config.yaml
model: "masked image model"
dataset: "made-up road signs on poles"
crop_scale_min: 1
loss: "mse"
encoder_fused_qkv: true
encoder_qk_norm: false
encoder_drop_path: 0.15
residual_init: "none"
learning_rate: 0.0026
max_precond_dim: 1536
adamw_lr_other_params: 0.0013
batch_size: 384
weight_decay: 0.1
Rows from block 5 of the encoder of a small masked image model, named by matrix and row number. Rows with one number belong to one neuron. Each number is 200 + 20 x the weight over its row's rms, rounded and kept within 0 to 999. All counts start at 0.
After each neuron's rows are labels from the 100 images, of 14848, where the neuron reaches its highest value: "top examples" is what is common among them; "lies over" is the class under the peak. Only what is clearly more common there than usual is listed. The data: made-up road signs on poles.
# fc1: MLP up (encoder.blocks.5.mlp.fc1.weight, 768x384), inputs 0-76
# fc2: MLP down (encoder.blocks.5.mlp.fc2.weight, 384x768, transposed), outputs 0-76

fc1.333,181,180,223,158,175,212,173,198,198,216,190,169,220,249,201,198,189,195,149,157,193,187,186,194,212,185,206,226,194,188,195,193,210,167,209,206,168,201,188,195,225,194,198,237,238,209,200,234,206,200,207,226,162,193,216,189,161,194,215,224,150,193,176,192,205,227,182,206,182,247,175,208,187,220,182,208,198
fc2.333,184,217,215,196,201,214,236,213,195,207,229,200,189,220,174,197,195,221,208,175,169,185,201,223,222,199,195,187,192,195,184,199,224,206,196,200,176,190,203,206,216,170,199,201,197,210,182,199,211,205,204,212,204,232,209,188,185,192,180,230,200,192,210,207,218,309,180,231,204,208,244,201,217,202,185,209,178
top examples: triangle sign
lies over: face; symbol

fc1.243,198,212,169,164,201,208,204,187,197,209,214,180,251,189,183,195,194,205,233,218,197,210,198,189,198,190,173,206,222,205,205,200,180,217,199,208,187,181,208,201,225,200,213,183,207,166,232,187,204,222,170,195,176,221,217,214,212,196,201,200,201,194,266,224,148,223,179,147,196,205,184,214,188,170,224,222,194
fc2.243,188,199,176,166,194,205,206,172,213,194,195,187,219,212,211,219,211,227,188,214,199,198,204,184,189,221,199,192,223,197,177,214,195,190,177,195,200,203,194,188,203,192,196,186,205,190,199,217,187,193,220,219,198,185,197,178,200,189,202,184,181,224,225,211,186,439,224,207,187,196,210,192,191,194,186,189,200
top examples: struck through; red rim
lies over: face

fc1.615,216,208,186,177,198,227,197,204,211,195,206,156,193,212,243,210,194,225,221,189,179,178,217,217,204,191,186,227,184,209,203,177,199,183,214,191,197,204,209,216,198,187,229,227,204,194,212,168,205,218,225,218,231,186,160,237,235,188,215,195,204,214,180,229,207,187,213,233,202,207,214,167,223,216,209,224,178
fc2.615,191,175,200,205,193,192,200,202,201,220,187,220,220,162,193,190,178,234,177,184,228,209,164,205,196,175,194,194,203,214,177,224,210,207,157,205,229,201,159,230,193,229,185,175,194,193,202,186,194,180,164,192,210,236,180,190,193,188,206,184,160,198,200,191,211,242,185,197,184,210,201,211,190,175,184,178,212
top examples: triangle sign; red face
lies over: face; symbol

fc1.278,200,198,193,181,204,252,202,173,164,179,212,186,197,190,167,224,203,187,208,189,238,222,193,189,169,189,198,205,181,234,179,240,206,184,162,215,204,215,206,160,220,216,185,201,213,178,186,196,199,228,199,206,160,202,170,226,219,221,215,210,184,218,260,187,173,209,192,226,206,236,242,167,221,189,168,172,204
fc2.278,195,203,196,203,196,196,195,197,214,215,205,209,203,195,206,202,199,202,204,206,201,197,201,200,202,201,204,209,202,197,203,195,202,213,206,207,200,195,205,208,194,201,203,197,197,203,204,198,199,201,201,200,207,196,205,201,203,197,201,202,208,199,195,213,204,0,199,227,197,201,197,208,195,202,203,201,205
top examples: triangle sign; %; black face
lies over: face

fc1.444,173,188,216,226,214,191,184,168,212,221,194,233,197,206,223,190,209,172,201,197,224,192,197,216,187,195,193,199,174,196,210,190,171,193,216,226,183,182,186,178,208,198,164,186,189,194,218,203,195,189,198,193,195,199,176,209,179,171,199,196,190,142,191,216,190,175,205,220,228,210,173,223,189,202,204,164,216
fc2.444,239,211,215,178,217,206,186,195,204,214,153,215,221,203,190,221,229,215,221,211,197,238,187,224,234,173,230,204,203,205,169,185,220,208,197,190,209,225,241,239,170,211,217,206,194,195,172,187,193,187,203,200,203,181,211,209,223,213,198,214,195,209,208,189,208,383,161,204,193,198,214,192,205,210,200,206,168
top examples: triangle sign
lies over: face; symbol

fc1.130,239,211,187,183,173,216,177,183,190,196,211,203,216,221,186,216,180,177,181,227,201,190,195,194,190,218,195,160,220,202,188,191,160,193,201,200,190,185,233,216,195,190,208,225,188,194,232,175,215,198,225,221,211,225,176,204,175,212,192,207,198,172,198,199,205,195,211,202,199,207,181,201,178,176,188,171,196
fc2.130,167,177,214,183,205,244,235,216,204,200,190,225,180,188,199,193,183,241,168,170,206,210,221,198,206,182,193,220,187,211,183,189,220,210,182,188,240,217,210,206,235,221,154,173,219,194,173,202,222,191,169,203,177,180,197,195,204,188,182,190,184,208,212,227,179,287,224,188,184,157,193,199,242,184,194,221,203
top examples: red face
lies over: face

fc1.259,219,188,188,184,228,234,199,184,158,214,203,214,189,166,178,232,206,167,211,193,226,197,207,196,179,223,212,236,198,221,191,204,239,175,174,199,192,201,206,181,218,207,214,205,175,184,179,212,194,210,224,193,181,222,186,242,207,242,207,185,173,213,218,205,182,216,202,235,208,201,191,181,208,167,195,153,212
fc2.259,202,197,199,197,194,203,198,204,201,203,206,195,203,209,194,200,198,206,202,198,202,202,197,198,201,198,198,207,197,203,208,200,195,206,201,202,203,200,203,204,193,202,197,196,200,202,204,203,202,198,192,203,203,188,192,194,192,194,202,199,218,202,197,207,203,0,198,215,192,201,199,206,196,199,195,207,208
top examples: triangle sign; black face
lies over: face

fc1.37,195,164,208,202,195,198,219,174,192,205,154,187,203,224,188,213,220,195,207,193,199,183,203,213,233,169,201,214,190,201,213,188,189,165,234,228,201,171,233,203,197,204,200,236,259,184,197,219,194,222,172,226,210,189,231,205,198,237,202,208,199,217,217,228,216,207,184,216,191,187,197,203,186,207,231,205,210
fc2.37,205,210,204,195,198,201,205,196,191,197,203,208,193,187,211,184,204,192,197,192,194,203,197,209,204,209,204,195,196,200,193,208,202,191,187,190,202,208,200,200,196,207,204,204,200,202,201,191,202,203,212,193,202,212,195,187,212,189,208,199,187,208,194,186,184,516,201,194,196,203,200,207,207,195,188,199,197
top examples: triangle sign
lies over: rim

fc1.34,208,208,213,219,219,216,211,212,194,215,219,170,198,196,175,205,186,205,224,176,210,210,210,180,182,218,209,197,206,210,224,172,166,142,237,191,190,155,207,200,182,197,229,210,169,197,222,186,214,189,202,209,211,209,165,196,174,214,234,199,207,187,176,177,196,185,167,212,194,195,150,196,228,159,192,179,175
fc2.34,212,172,168,179,163,240,213,188,242,190,187,208,229,208,212,212,189,215,179,212,201,162,215,207,200,206,177,203,198,223,199,184,226,245,158,215,186,237,201,237,222,192,197,181,193,210,187,194,174,196,207,209,171,169,217,159,215,195,215,174,191,222,225,237,235,77,211,152,242,166,221,206,178,199,213,198,205
top examples: red face; struck through
lies over: face

fc1.398,238,193,202,236,165,191,220,209,198,212,139,223,219,204,212,195,212,207,204,216,219,202,176,159,188,197,176,201,200,184,185,185,189,157,196,221,189,174,192,196,184,221,225,222,208,204,205,225,176,181,181,213,132,206,228,186,154,179,174,171,151,185,179,172,214,192,217,207,218,189,202,206,222,213,189,170,189
fc2.398,187,213,221,181,219,192,224,203,213,194,209,176,199,219,214,184,209,189,217,196,193,198,243,219,186,219,181,214,224,210,232,192,174,214,216,230,205,214,226,220,201,168,176,189,195,200,173,209,200,205,223,163,232,189,222,192,240,204,216,225,245,201,232,237,184,191,194,195,229,191,208,221,222,173,201,222,209
top examples: cross
lies over: symbol; face

fc1.298,207,198,216,193,204,216,205,220,210,220,191,254,216,192,225,205,196,228,219,208,212,196,177,199,211,174,193,216,186,163,202,161,187,198,202,191,187,229,201,215,197,232,185,201,210,181,186,247,219,184,230,209,228,213,198,208,193,205,216,213,235,208,204,194,179,204,217,217,207,197,197,207,222,243,205,174,214
fc2.298,172,182,188,202,193,214,235,176,199,190,208,202,190,203,228,198,209,214,200,209,206,221,185,205,215,202,190,203,185,181,199,220,201,207,212,200,228,184,199,208,219,196,205,179,182,195,229,213,201,185,222,183,208,186,224,197,194,197,196,215,201,192,221,213,210,431,201,198,199,198,204,218,173,205,184,189,201
top examples: struck through; blue rim; orange face; rim: teal
lies over: face

fc1.744,161,197,190,195,188,209,229,205,215,240,188,212,213,226,184,178,224,194,178,220,208,224,193,211,185,181,187,196,226,198,222,212,181,189,195,213,186,227,214,221,208,220,252,175,203,208,192,208,179,198,211,196,176,190,194,177,199,206,217,246,195,227,198,196,199,194,192,214,200,188,217,226,204,199,213,191,197
fc2.744,218,237,219,222,162,199,190,181,211,143,178,222,194,177,215,222,201,232,219,189,190,205,232,173,236,222,207,176,200,190,197,178,223,197,198,205,188,182,176,177,188,166,199,188,213,241,176,189,206,191,208,199,197,200,207,201,158,193,169,175,180,186,214,187,214,274,198,194,222,223,181,171,180,198,220,186,203
top examples: red face
lies over: face

fc1.730,207,181,195,221,209,221,184,205,162,188,189,186,180,182,204,226,202,170,205,206,232,226,196,205,176,208,190,231,199,224,198,219,198,204,164,191,172,201,202,187,221,203,180,206,192,205,187,189,179,202,185,182,176,208,197,202,188,212,176,201,176,207,262,195,195,164,177,196,209,243,249,190,209,194,189,163,202
fc2.730,194,207,198,202,201,199,199,195,207,216,204,205,203,203,202,203,200,206,202,202,199,199,197,195,202,200,203,200,202,200,202,191,199,204,204,203,206,206,199,202,198,200,202,200,202,199,204,199,203,200,202,202,202,195,203,203,204,198,201,201,209,199,198,207,204,0,205,210,202,195,194,200,196,200,204,205,204
top examples: triangle sign; white face; drop
lies over: face; symbol

fc1.23,193,174,231,184,205,224,202,216,261,195,197,214,190,201,218,167,200,200,155,227,228,181,193,238,203,210,238,199,219,204,191,188,190,222,190,199,210,204,235,175,229,222,222,183,199,218,189,222,193,213,252,196,200,220,162,229,227,192,184,196,215,184,191,225,147,215,200,190,198,182,139,171,204,223,215,219,189
fc2.23,200,187,187,202,166,244,202,196,196,185,213,214,189,235,179,210,251,200,174,191,201,202,196,197,222,209,164,197,182,175,188,219,219,192,192,206,223,218,201,227,215,181,186,219,183,217,179,236,229,194,203,193,223,201,189,214,191,260,185,202,193,205,237,235,212,227,188,216,195,190,180,180,188,171,181,209,193
top examples: struck through
lies over: face

fc1.664,171,171,200,194,190,225,182,208,216,191,181,234,187,230,232,202,189,205,206,195,195,194,205,187,194,164,196,179,206,189,210,191,187,198,171,218,229,190,190,195,202,183,213,175,203,198,187,177,216,204,203,218,200,211,201,219,220,166,201,192,197,191,186,196,226,196,191,213,211,217,210,184,215,193,195,191,190
fc2.664,242,233,217,184,207,203,188,183,193,204,197,195,202,198,191,199,231,179,209,192,210,201,188,190,221,204,219,201,182,205,157,186,212,187,230,214,180,164,187,228,183,210,227,238,187,202,216,190,199,228,200,188,191,192,201,193,157,220,189,197,178,203,189,203,210,367,230,211,199,196,188,194,204,183,226,178,193
top examples: red face
lies over: symbol

fc1.226,212,207,207,204,208,205,187,215,228,194,210,229,192,185,190,185,206,192,189,215,208,225,174,222,203,187,192,250,196,163,244,205,204,249,208,195,216,242,230,199,214,218,217,167,181,195,209,231,214,193,217,223,205,201,202,197,211,230,209,200,208,149,214,214,202,195,210,210,207,227,185,190,196,211,222,191,226
fc2.226,186,210,200,162,202,215,178,170,173,176,214,198,220,189,187,228,213,221,171,181,232,217,185,228,252,201,186,199,167,197,196,207,182,204,181,216,224,223,170,185,174,152,196,175,210,172,183,203,212,194,227,195,198,177,184,247,174,189,210,151,224,193,229,216,192,241,160,195,182,158,199,204,203,216,225,165,228
top examples: struck through; white face
lies over: face; symbol

fc1.387,194,190,229,180,148,199,222,208,188,202,208,193,231,183,188,181,189,179,204,181,189,166,176,163,227,229,205,215,178,219,189,184,191,189,225,198,207,144,211,204,204,202,229,209,197,180,223,228,221,178,205,201,189,208,196,234,228,209,221,197,189,214,207,208,204,186,213,165,180,191,183,220,197,191,209,213,196
fc2.387,206,198,200,187,212,205,205,203,192,191,210,192,205,217,187,211,223,204,207,210,205,202,209,213,181,201,182,198,211,194,185,203,203,183,183,196,194,210,197,215,220,189,181,193,204,204,204,200,180,212,200,188,199,224,191,191,198,193,204,190,175,219,210,200,192,462,199,200,212,194,221,182,200,198,201,175,187
top examples: struck through; triangle sign
lies over: face